Rows from block 7 of a small sound classifier, named by matrix and row number. Rows with one number belong to one neuron. Each number is 500 + 25 x the weight over its row's rms, rounded and kept within 0 to 999. All counts start at 0. Numbers have three digits each. After the name is the row's rms in percent of the matrix's.
After each neuron's rows are labels from the 100 clips, of 14848, where the neuron reaches its highest value: "loudest" is the band of the loudest frequency at the time of the peak; "lies over" is the class under the peak. Only what is clearly more common there than usual is listed. The data: synthesised sound scenes: up to three everyday sounds over a background. In brackets: how many of the 100.
# fc1: MLP up (model.blocks.7.mlp.fc1.weight, 768x192), inputs 39-77
# fc2: MLP down (model.blocks.7.mlp.fc2.weight, 192x768, transposed), outputs 39-77

fc1.196 099:503522564489521519447492535527476506475541532506503462490484529540510528515530483466502518488444492525508517507478433
fc2.196 096:528520527505510490541494500526532506523487520508478484516495520454527501517503478489495514490519535496472460510494486
loudest: 500 to 1000 Hz (73)
lies over: siren (90)

fc1.12 082:505492511460530535513531500544510477483517539491512493495452487537490455498495491497485516516485529469519525508539511
fc2.12 093:536537498516518471544520490514476481525532495521504503537514462468498508496485427510500461449521529498491503495480543
loudest: 1000 to 2000 Hz (48); 500 to 1000 Hz (47)
lies over: siren (58); snoring (36)

fc1.315 097:509458478468504508509518509491466532512502546469522523475474507501496469548448470538493516506485532510514472503525457
fc2.315 091:493485461490458492499502529491474501437526486511486480462495517490526442496509492499526572498512472490468458516486514
loudest: 4000 to 8000 Hz (31)
lies over: glass breaking (30)

fc1.161 114:513515495500482512479541509491474527472503524454498470474484452504488519511523482501469519543466524489498509576490485
fc2.161 109:523478475502460521514457457473484509538524516478479497523494456525459503487479453438501507495471505501465517522450505
loudest: 250 to 500 Hz (43)
lies over: melody (95)

fc1.134 082:484485492533491469430544500552482490505501474469514508507455455477487540520536497454517503483516520509530527431482435
fc2.134 084:492562480486539539506450497516485494464541498509487502504544513483515513485465540500519507525500440482501459466535485
loudest: 2000 to 4000 Hz (41); 1000 to 2000 Hz (37)
lies over: beeping (59)

fc1.743 062:504514498473512528506544485536483496466492493505517524471450491540500474533504485491526514490489531535503436493502500
fc2.743 067:526551502495501477507489519504498470485496485471498487504522502516504471509529501459539537516508525487481524508506489
loudest: 500 to 1000 Hz (88)
lies over: howling (88)

fc1.154 101:487495512507516533487492471501505510484463490495534501494468513531485534507521533491481512494520523486524472498460498
fc2.154 095:468520469473526520502489511482463449505477506473490539506494512503502475487497520486486546476481480488495514508464524
loudest: 500 to 1000 Hz (61)
lies over: siren (92)

fc1.245 078:512514518510473505484518506513527490516503489513550448428474519506497515484546498483531513482537497479515481490485520
fc2.245 088:489479498546518518532487495519525486507455518453498521499525472470489463462509498510478493489500492534500496521487476
loudest: 500 to 1000 Hz (44); 1000 to 2000 Hz (42)
lies over: laser zap (92)

fc1.85 109:515464513523529508482505488462460537494492495521488491463500507498485492474481516518491494530484541497505494532466473
fc2.85 112:495513491519516484496495543494519462510526499503475524501501493529488505475525530470498474558495526489502467495510506
loudest: 250 to 500 Hz (33)
lies over: church bell (100)

fc1.209 104:474539483464497533542464502463522472493478478528505475504482433551503527505539495470502463524525485513494549490486479
fc2.209 111:504446536487522485517532464442519471512524478481476463485542530481464491459518507518493457492527495488529497491489505
loudest: 500 to 1000 Hz (61)
lies over: meowing (96)

fc1.183 117:481538523519493551551498512518500455488509505492525496567500474517482488487510474500488479503490506503452501508525455
fc2.183 096:525490482475444498522463511504468469502513508513489515489504519504529509509486521539513468531476499461526495478515488
loudest: 2000 to 4000 Hz (52); 4000 to 8000 Hz (39)
lies over: coin spinning (97)

fc1.597 093:495527499496492458491518479512483535474510515516511509467521487494506456484538512541501527468470530464469492507547528
fc2.597 091:487527471503475489495499501520494464499518508450493513498536469524473458520486522529505515487505512500531538539506493
loudest: 500 to 1000 Hz (43)
lies over: siren (27)

fc1.65 101:476496487490485466482509477489499523510494479517507526496522498517531507503518480471504470511503484526521508493444565
fc2.65 102:500538502473520544528508506528446467483485523464491513504502524501509506525514487471491489474483464508511430486494488
loudest: 4000 to 8000 Hz (30)
lies over: coin spinning (35)

fc1.190 094:474491496539474516510487473474507475460547536477508501475495530459468507535505502459533477490529488501514452472511526
fc2.190 096:462507506489506516510500504472482479493504507485514523469499470426485493519485509504531458502533510459513457465514523
loudest: 500 to 1000 Hz (43)
lies over: siren (25)

fc1.729 114:514528483489495475487501468490503508524519497490489471499496519485515493495480482511498523468551566474493503511505472
fc2.729 107:484484484477544477508502493500527527510508474494454458491512478552500517511509492486538525531447506506558459518529515
loudest: 250 to 500 Hz (57)
lies over: mooing (85)

fc1.91 104:511498463463507484493516428544492502496538500504510487491503465493499525480510542481512532488522458531506489500468473
fc2.91 097:462472521507442460460512509523473512497516504478497523488502478514529498483517443521527486489487475449492515515502473
loudest: 500 to 1000 Hz (55); 2000 to 4000 Hz (31)
lies over: doorbell (100)

fc1.581 104:500501507485481499545502490475483476500518476504514495471502540516510477499480507500530458508535541534488501506416499
fc2.581 103:511519533500471468495525502504490496462520511503532493489515545460524485512509457499506469500524475530510502482502537
loudest: 2000 to 4000 Hz (32)
lies over: howling (25)

fc1.529 097:504478515513515523552476501517525533501434509504493515507505508500516453566506514565500510501462476490524499471482497
fc2.529 096:487478535468479510479519497492519464535470487493533507505475484500517525481514453531486537494482515534458471511573490
loudest: 1000 to 2000 Hz (53)
lies over: snoring (97)

fc1.62 101:511538504522485539467504492515456517475495487514491458522490495516484519451490520485518488510477477494521504490518502
fc2.62 098:520470515551548507500517471483489526504477499469499488494539483496521520493463522545479487552508513511515476457512482
loudest: 500 to 1000 Hz (57)
lies over: doorbell (51)

fc1.42 089:514476513548452497499501505507501498483518468490516502497531499493488498515481482476519499512507520444485478461493529
fc2.42 089:529512486494552474489470500507524493505475494538507497500510487461533534498496516469493505523520481492459519520491474
loudest: 500 to 1000 Hz (48)
lies over: howling (35)

fc1.8 085:501489531481490547468491464491453497496489547531475497513512469521484494463520503480468474492442501506455434510500489
fc2.8 080:510515469490465497492457527508508510508471488493482484529500491503550536532503466498501490484533482485468492500506514
loudest: 1000 to 2000 Hz (49); 2000 to 4000 Hz (43)
lies over: creak (99)

fc1.27 090:505515528517490531517520473499505508482521465505484527527510469514503543494528491485519449513541491450532483503496453
fc2.27 092:494524529515496505486485495437474488506515472512467513443512507486533481536537505484491455492503517485519469480517498
loudest: 4000 to 8000 Hz (31)
lies over: coin spinning (56); howling (29)

fc1.105 094:462509545572463475511478477517518517520503517524485515515489524448514538493493514486471495507463514500513524493504486
fc2.105 097:471488434510470473502503509486521490538495525511468536453509501518482525497504526514469533538468512479521492490427466
loudest: 250 to 500 Hz (29)
lies over: melody (42)

fc1.217 098:527474479474462474530495467489500515535493516514507545503515519512523503522500513525482462500508476493500469505493511
fc2.217 105:529489508546477518476506487500516498493492500537492503526538488499508504515450493475523503507463476483522481496464520
loudest: 4000 to 8000 Hz (60)
lies over: spray hiss (44); zipper (35)

fc1.48 105:498493489499465464532533474504527489498528452517517481535512512470522482454470482485489513462550518500509497486510529
fc2.48 105:503434507467474526498480490482482497515513524471538520538542490504507459532490541477519470518490519498511476501515463
loudest: 1000 to 2000 Hz (43); 2000 to 4000 Hz (36)
lies over: creak (82)

fc1.422 100:463471507494530540492500486439509487547490514472491457515486523536524495518500513482471511448483505502561525482535473
fc2.422 108:552495528508491478494489452487502511496470485425473504478507529525514510456502497507469506485505546513502468509536484
loudest: 1000 to 2000 Hz (69)
lies over: whoosh (100)

fc1.683 106:468501492463485516545508451519544544489494466479521515503546489470529496501495541517510515508470479503506481502533516
fc2.683 104:493546520571475486487474457475488495503510528533462491466491487491519489495501495458500506512467520544522489523454511
loudest: 4000 to 8000 Hz (66)
lies over: spray hiss (69)

fc1.651 089:525493469467507495493509486497502494493492492473559469485466467467511485510525542480502477520487514495514510566526460
fc2.651 087:488515529533491486483509509496491510511463454517463519520484458500510495495503496482491491546491504528493501486502515
loudest: 250 to 500 Hz (81)
lies over: mooing (100)

fc1.74 097:486491508478483534496495531483476469527450523492504527469527505488466511496520529461482508479482446505457494505494470
fc2.74 096:488502489510479480436489502507505525479486492488494541538527516483460510538517441488514511510503496478486534512503539
loudest: 4000 to 8000 Hz (34)
lies over: spray hiss (34)

fc1.179 100:507473480496475488510479523517523491496493467486527492459501501522497522512496492513536498529538508533524514490514518
fc2.179 096:515503451515507523541488482444506461492487487491546500501484492524461511479512526519529502504483488516503510483543464
loudest: 1000 to 2000 Hz (48)
lies over: car horn (43)